Weights of a small segmentation model.
Model: 48-pixel images, norm batchnorm, activation silu.
Training: muon at rate 0.016, 7200 steps, batches of 384, held-out accuracy 98%.
Data: trained on rendered rooms with furniture, 145000 training examples.
Rows from block 9 of a small segmentation model, named by matrix and row number. Rows with one number belong to one channel. Each number is 50 + 10 x the weight over its row's rms, rounded and kept within 0 to 99. All counts start at 0. After the name is the row's rms in percent of the matrix's.
Before each channel's rows are labels from the 100 images, of 14848, where the channel reaches its highest value: "top examples" is what is common among them. Only what is clearly more common there than usual is listed. The data: rendered rooms with furniture.
# convs0: first 3x3 conv (model.decb.0.1.convs.0.weight, 128x128x3x3, each kernel summed), inputs 64-127
# convs1: second 3x3 conv (model.decb.0.1.convs.1.weight, 128x128x3x3, transposed, each kernel summed), outputs 64-127

top examples: count: zero
convs0.41 259:50 50 50 50 50 50 50 51 50 50 50 50 50 50 50 50 50 50 48 50 50 50 50 50 00 50 50 50 50 50 50 50 50 50 51 48 50 50 54 50 50 50 50 50 50 53 50 50 50 49 50 50 50 00 50 03 50 50 50 50 56 45 50 50
convs1.41 392:50 50 50 50 50 50 50 48 50 50 50 50 50 50 50 40 50 50 50 50 50 50 50 50 52 50 50 50 50 50 50 50 50 50 50 54 50 50 50 50 50 50 50 50 50 50 50 50 50 49 50 50 50 00 50 49 50 50 50 50 50 50 50 50

top examples: count: zero
convs0.67 034:50 50 49 50 50 50 49 43 50 49 50 50 50 50 50 50 50 50 49 50 50 50 50 50 75 50 49 50 49 49 50 50 50 50 46 50 51 50 56 50 50 48 50 50 50 38 50 50 50 50 50 49 50 16 50 35 50 50 50 50 99 43 50 50
convs1.67 058:50 50 50 50 50 50 50 99 50 50 50 50 50 50 50 50 50 50 50 50 50 50 50 50 51 50 50 50 50 50 50 50 50 50 50 50 50 50 50 50 50 50 50 50 50 50 50 50 50 41 50 50 50 99 50 50 50 50 50 50 52 50 50 50

top examples: count: zero
convs0.32 026:50 50 50 50 50 50 48 47 50 50 50 50 50 50 50 51 50 50 49 50 50 49 50 50 66 50 51 50 50 50 50 50 50 50 47 57 49 50 55 50 50 50 50 50 50 61 50 50 51 48 50 50 50 50 50 57 50 50 50 50 99 54 50 50
convs1.32 031:50 50 50 50 50 50 50 99 50 50 50 50 50 50 50 50 50 50 50 50 50 50 50 50 50 50 50 50 50 50 50 50 50 50 51 50 50 50 50 50 50 50 50 50 50 50 50 50 50 40 50 50 50 99 50 50 50 50 50 50 50 50 50 50

top examples: count: zero
convs0.63 205:50 50 50 50 50 50 50 50 50 50 50 50 50 50 50 50 50 50 50 50 50 50 50 50 64 50 50 50 50 50 50 50 50 50 36 48 50 50 48 50 50 50 50 50 50 41 50 50 50 50 50 50 50 00 50 40 50 50 50 50 50 55 50 50
convs1.63 188:50 50 50 50 50 50 50 46 50 50 50 50 50 50 50 50 50 50 50 50 50 50 50 50 51 50 50 50 50 50 50 50 50 50 28 55 50 50 45 50 50 50 50 50 50 50 50 50 50 47 50 50 50 99 50 59 50 50 50 50 48 50 50 50

top examples: count: zero
convs0.7 025:50 50 49 50 50 50 50 47 50 49 50 50 50 50 50 49 50 50 50 50 50 50 50 50 74 50 50 50 50 50 50 50 50 50 49 51 51 50 47 50 50 49 50 50 50 51 50 50 50 50 50 49 50 24 50 41 50 50 50 50 86 37 50 50
convs1.7 049:50 50 50 50 50 50 50 99 50 50 50 50 50 50 50 50 50 50 50 50 50 50 50 50 50 50 50 50 50 50 50 50 50 50 50 50 50 50 50 50 50 50 50 50 50 50 50 50 50 39 50 50 50 99 50 49 50 50 50 50 51 50 50 50

top examples: count: zero
convs0.80 063:50 50 50 50 50 50 50 50 50 50 50 50 50 50 50 35 50 50 50 50 50 50 50 50 68 50 50 50 50 50 50 50 50 50 47 50 50 50 51 50 50 50 50 50 50 40 50 50 50 50 50 50 50 51 50 33 50 50 50 50 99 56 50 50
convs1.80 023:50 50 50 50 50 50 50 99 50 50 50 50 50 50 50 50 50 50 50 50 50 50 50 50 51 50 50 50 50 50 50 50 50 50 50 50 50 50 50 50 50 50 50 50 50 50 50 50 50 39 50 50 50 99 50 50 50 50 50 50 55 50 50 50

top examples: count: zero
convs0.101 027:49 51 51 50 50 50 50 62 50 52 50 50 51 50 50 50 50 50 49 50 50 50 50 50 23 50 51 50 50 50 50 50 50 50 49 47 51 50 18 50 50 52 50 50 50 71 50 50 50 50 50 51 50 15 50 95 50 50 50 50 67 57 50 50
convs1.101 016:50 50 50 50 50 50 50 99 50 50 50 50 50 50 50 50 50 50 50 50 50 50 50 50 49 50 50 50 50 50 50 50 50 50 51 50 50 50 49 50 50 50 50 50 50 49 50 50 50 32 50 50 50 99 50 50 50 50 50 50 52 49 50 50

top examples: count: zero
convs0.116 024:50 49 49 50 50 50 47 52 50 49 50 50 50 50 50 51 50 50 51 50 50 50 50 50 67 50 50 50 49 50 50 50 50 50 51 38 50 50 54 50 50 50 50 50 50 16 50 50 50 50 50 49 50 58 50 00 50 50 50 50 99 52 50 50
convs1.116 034:50 50 50 50 50 50 50 99 50 50 50 50 50 50 50 50 50 50 50 50 50 50 50 50 51 50 50 50 50 50 50 50 50 50 50 50 50 50 50 50 50 50 50 50 50 50 50 50 50 40 50 50 50 99 50 49 50 50 50 50 52 50 50 50

top examples: count: zero
convs0.64 035:50 50 50 50 50 50 53 46 50 50 50 50 50 50 50 50 50 50 50 50 50 50 50 50 71 50 51 50 50 51 50 50 50 50 47 72 50 50 48 50 50 50 50 50 50 40 50 50 50 50 50 50 50 46 50 62 50 50 50 50 72 55 50 50
convs1.64 039:50 50 50 50 50 50 50 99 50 50 50 50 50 50 50 50 50 50 50 50 50 50 50 50 50 50 50 50 50 50 50 50 50 50 50 50 50 50 50 50 50 50 50 50 50 50 50 50 50 39 50 50 50 99 50 50 50 50 50 50 52 50 50 50

top examples: lamp
convs0.90 160:50 50 50 50 50 50 50 50 50 50 50 50 50 50 50 50 50 50 54 50 50 50 50 50 50 50 50 50 50 50 50 50 50 50 50 24 50 50 50 50 50 64 50 50 50 23 50 50 50 50 50 50 50 50 50 50 50 50 50 50 52 75 50 50
convs1.90 116:50 50 50 50 50 50 50 51 50 50 50 50 50 50 50 00 50 50 50 50 50 50 50 50 50 50 50 50 50 50 50 50 50 50 57 16 50 50 90 50 50 67 50 50 50 50 50 50 50 51 50 50 50 50 50 32 50 50 50 50 66 41 50 50

top examples: count: four
convs0.99 059:50 50 50 50 50 50 50 50 50 50 50 50 50 50 50 50 50 50 50 50 50 50 50 50 70 50 50 50 50 50 50 50 50 50 50 82 50 50 49 50 50 50 50 50 50 49 50 50 50 50 50 50 50 26 50 51 50 50 50 50 57 49 50 50
convs1.99 008:50 50 50 50 50 50 50 99 50 50 50 50 50 50 50 54 50 50 50 50 50 50 50 50 51 50 50 50 50 50 50 50 50 50 53 99 50 50 51 50 50 50 50 50 50 51 50 50 50 37 50 50 50 49 50 55 50 50 50 50 51 51 50 50

top examples: window; count: zero
convs0.33 068:50 50 50 50 50 50 51 49 50 50 50 50 50 50 50 50 50 50 50 50 50 50 50 50 82 50 50 50 50 50 50 50 50 50 47 46 50 50 48 50 50 50 50 50 50 24 50 50 50 50 50 50 50 12 50 37 50 50 50 50 66 31 50 50
convs1.33 064:50 50 50 50 50 50 50 57 50 50 50 50 50 50 50 50 50 50 50 50 50 50 50 50 50 50 50 50 50 50 50 50 50 50 49 50 50 50 50 50 50 50 50 50 50 50 50 50 50 44 50 50 50 99 50 50 50 50 50 50 51 50 50 50

top examples: count: zero
convs0.35 031:50 49 50 50 50 50 50 41 50 50 50 50 50 50 50 48 50 50 50 50 50 50 50 50 43 50 50 50 50 50 50 50 50 50 47 54 49 50 43 50 50 50 50 50 50 60 50 50 50 51 50 50 50 31 50 65 50 50 50 50 88 33 50 50
convs1.35 026:50 50 50 50 50 50 50 99 50 50 50 50 50 50 50 50 50 50 50 50 50 50 50 50 50 50 50 50 50 50 50 50 50 50 50 50 50 50 50 50 50 50 50 50 50 50 50 50 50 40 50 50 50 99 50 50 50 50 50 50 50 50 50 50

top examples: count: zero
convs0.81 025:50 50 49 50 50 50 49 56 50 48 50 50 50 50 50 47 50 50 50 50 50 50 50 50 49 50 50 50 49 49 50 50 50 50 46 51 46 50 40 50 50 49 50 50 50 06 50 50 50 48 50 47 50 54 50 60 50 50 50 50 88 40 50 50
convs1.81 021:50 50 50 50 50 50 50 99 50 50 50 50 50 50 50 50 50 50 50 50 50 50 50 50 51 50 50 50 50 50 50 50 50 50 51 50 50 50 50 50 50 50 50 50 50 50 50 50 50 37 50 50 50 99 50 50 50 50 50 50 53 50 50 50

top examples: count: zero
convs0.4 088:50 50 50 50 50 50 50 49 50 50 50 50 50 50 50 50 50 50 50 50 50 50 50 50 53 50 50 50 50 50 50 49 50 50 50 46 50 50 54 50 50 51 50 50 50 49 50 50 50 50 50 50 50 49 50 58 50 50 50 50 99 54 50 50
convs1.4 015:50 50 50 50 50 50 50 99 50 50 50 50 50 50 50 50 50 50 50 50 50 50 50 50 52 50 50 50 50 50 50 50 50 50 50 53 50 50 50 50 50 50 50 50 50 50 50 50 50 48 50 50 50 99 50 50 50 50 50 50 55 51 50 50

top examples: count: four
convs0.100 095:50 50 50 50 50 50 50 50 50 50 50 50 50 50 50 50 50 50 51 50 50 50 50 50 51 50 50 50 50 50 50 50 50 50 50 32 50 50 90 50 50 50 50 50 50 24 50 50 50 50 50 50 50 49 50 43 50 50 50 50 51 84 50 50
convs1.100 059:50 50 50 50 50 50 50 52 50 50 50 50 50 50 50 05 50 50 50 50 50 50 50 50 50 50 50 50 50 50 50 50 50 50 46 50 50 50 82 50 50 47 50 50 50 91 50 50 50 50 50 50 50 50 50 50 50 50 50 50 49 49 50 50

top examples: count: four; barrel
convs0.107 191:50 50 50 50 50 50 50 43 50 50 50 50 50 50 50 48 50 50 50 50 50 50 50 50 65 50 50 50 50 50 50 50 50 50 57 50 50 50 51 50 50 49 50 50 50 56 50 50 50 50 50 50 50 99 50 78 50 50 50 50 52 53 50 50
convs1.107 190:50 50 50 50 50 50 50 90 50 50 50 50 50 50 50 50 50 50 50 50 50 50 50 50 08 50 50 50 50 50 50 50 50 50 50 57 50 50 50 50 50 50 50 50 50 50 50 50 50 45 50 50 50 11 50 00 50 50 50 50 51 49 50 50

top examples: window
convs0.86 256:50 50 50 50 50 50 50 44 50 50 50 50 50 50 50 50 50 50 50 50 50 50 50 50 75 50 50 50 50 50 50 50 50 50 56 50 50 50 48 50 50 50 50 50 50 52 50 50 50 50 50 50 50 49 50 82 50 50 50 50 50 31 50 50
convs1.86 182:50 50 50 50 50 50 50 64 50 51 50 50 50 50 54 50 50 50 50 50 50 50 50 50 00 50 50 50 50 50 50 50 50 50 49 53 50 50 50 50 50 50 50 50 50 50 50 50 50 49 50 50 50 58 50 00 50 50 50 50 52 47 50 50

top examples: lamp
convs0.8 028:50 52 50 50 50 50 49 49 50 50 50 50 50 50 50 49 50 50 48 50 50 50 50 50 50 50 49 50 50 50 50 50 50 50 49 54 50 50 26 50 50 50 50 50 50 31 50 50 50 45 50 50 50 38 49 47 50 50 50 50 57 54 50 50
convs1.8 014:50 50 50 50 50 50 50 23 50 50 50 50 50 50 50 54 50 50 50 50 50 50 50 50 53 50 50 50 50 50 50 50 50 50 53 49 50 50 54 50 50 00 50 50 50 55 50 50 50 50 50 50 50 00 50 51 50 50 50 50 51 28 50 50

top examples: count: zero
convs0.57 062:50 50 50 50 50 50 50 54 50 50 50 50 50 50 50 49 50 50 50 50 50 50 50 50 63 50 50 50 50 50 50 50 50 50 49 50 50 50 53 50 50 50 50 50 50 22 50 50 50 50 50 50 50 52 50 49 50 50 50 50 99 55 50 50
convs1.57 015:50 50 50 50 50 50 50 99 50 50 50 50 50 50 50 50 50 50 50 50 50 50 50 50 51 50 50 50 50 50 50 50 50 50 50 50 50 50 50 50 50 50 50 50 50 50 50 50 50 45 50 50 50 99 50 50 50 50 50 50 52 51 50 50

top examples: count: zero
convs0.75 034:50 50 50 50 50 50 50 43 50 50 50 50 49 50 50 50 50 50 51 50 50 50 50 50 48 50 49 50 50 49 50 46 50 50 49 91 51 50 49 50 50 50 50 50 50 69 49 50 50 51 50 50 50 48 50 45 50 50 50 50 74 60 50 50
convs1.75 022:50 50 50 50 50 50 50 99 50 50 50 50 50 50 50 50 50 50 50 50 50 50 50 50 50 50 50 50 50 50 50 50 50 50 50 51 50 50 50 50 50 50 50 50 50 49 50 50 50 41 50 50 50 99 50 51 50 50 50 50 52 51 50 50

top examples: count: four; lamp; chair
convs0.65 118:50 50 50 50 50 50 50 50 50 50 50 50 50 50 50 50 50 50 48 50 50 50 50 50 00 50 50 50 50 50 50 50 50 50 50 93 50 50 91 50 50 50 50 50 50 41 50 50 50 50 50 50 50 50 50 71 50 50 50 50 51 57 50 50
convs1.65 130:50 50 50 50 50 50 50 49 50 50 50 50 50 50 50 00 50 50 49 50 50 50 50 50 38 50 50 50 50 50 51 50 50 50 51 52 50 50 48 50 50 48 50 49 50 05 50 50 50 49 50 50 50 31 50 37 50 50 50 50 53 34 50 50

top examples: count: four
convs0.18 030:50 50 50 50 50 50 52 47 50 50 50 50 50 50 50 49 50 50 50 50 50 50 50 50 29 50 50 50 50 49 50 50 50 50 50 86 50 50 49 50 50 49 50 50 50 54 50 50 50 50 50 51 50 40 51 93 50 50 50 50 49 41 50 50
convs1.18 015:50 50 50 50 50 50 50 99 50 50 50 50 50 50 50 50 50 50 50 50 50 50 50 50 50 50 50 50 50 50 50 50 50 50 51 55 50 50 50 50 50 50 50 50 50 50 50 50 50 39 50 50 50 99 50 51 50 50 50 50 50 50 50 50

top examples: count: four; flower
convs0.1 190:50 50 50 50 50 50 50 48 50 50 50 50 50 50 50 50 50 50 50 50 50 50 50 50 52 50 50 50 50 50 50 50 50 50 46 54 50 50 61 50 50 50 50 50 50 64 50 50 50 50 50 50 50 99 50 81 50 50 50 50 41 58 50 50
convs1.1 182:50 50 50 50 50 50 50 57 50 50 50 50 50 50 50 55 50 50 50 50 50 50 50 50 53 50 50 50 50 50 50 50 50 50 53 34 50 50 50 50 50 50 50 49 50 51 50 50 50 42 50 50 50 04 50 00 50 50 50 50 61 50 50 50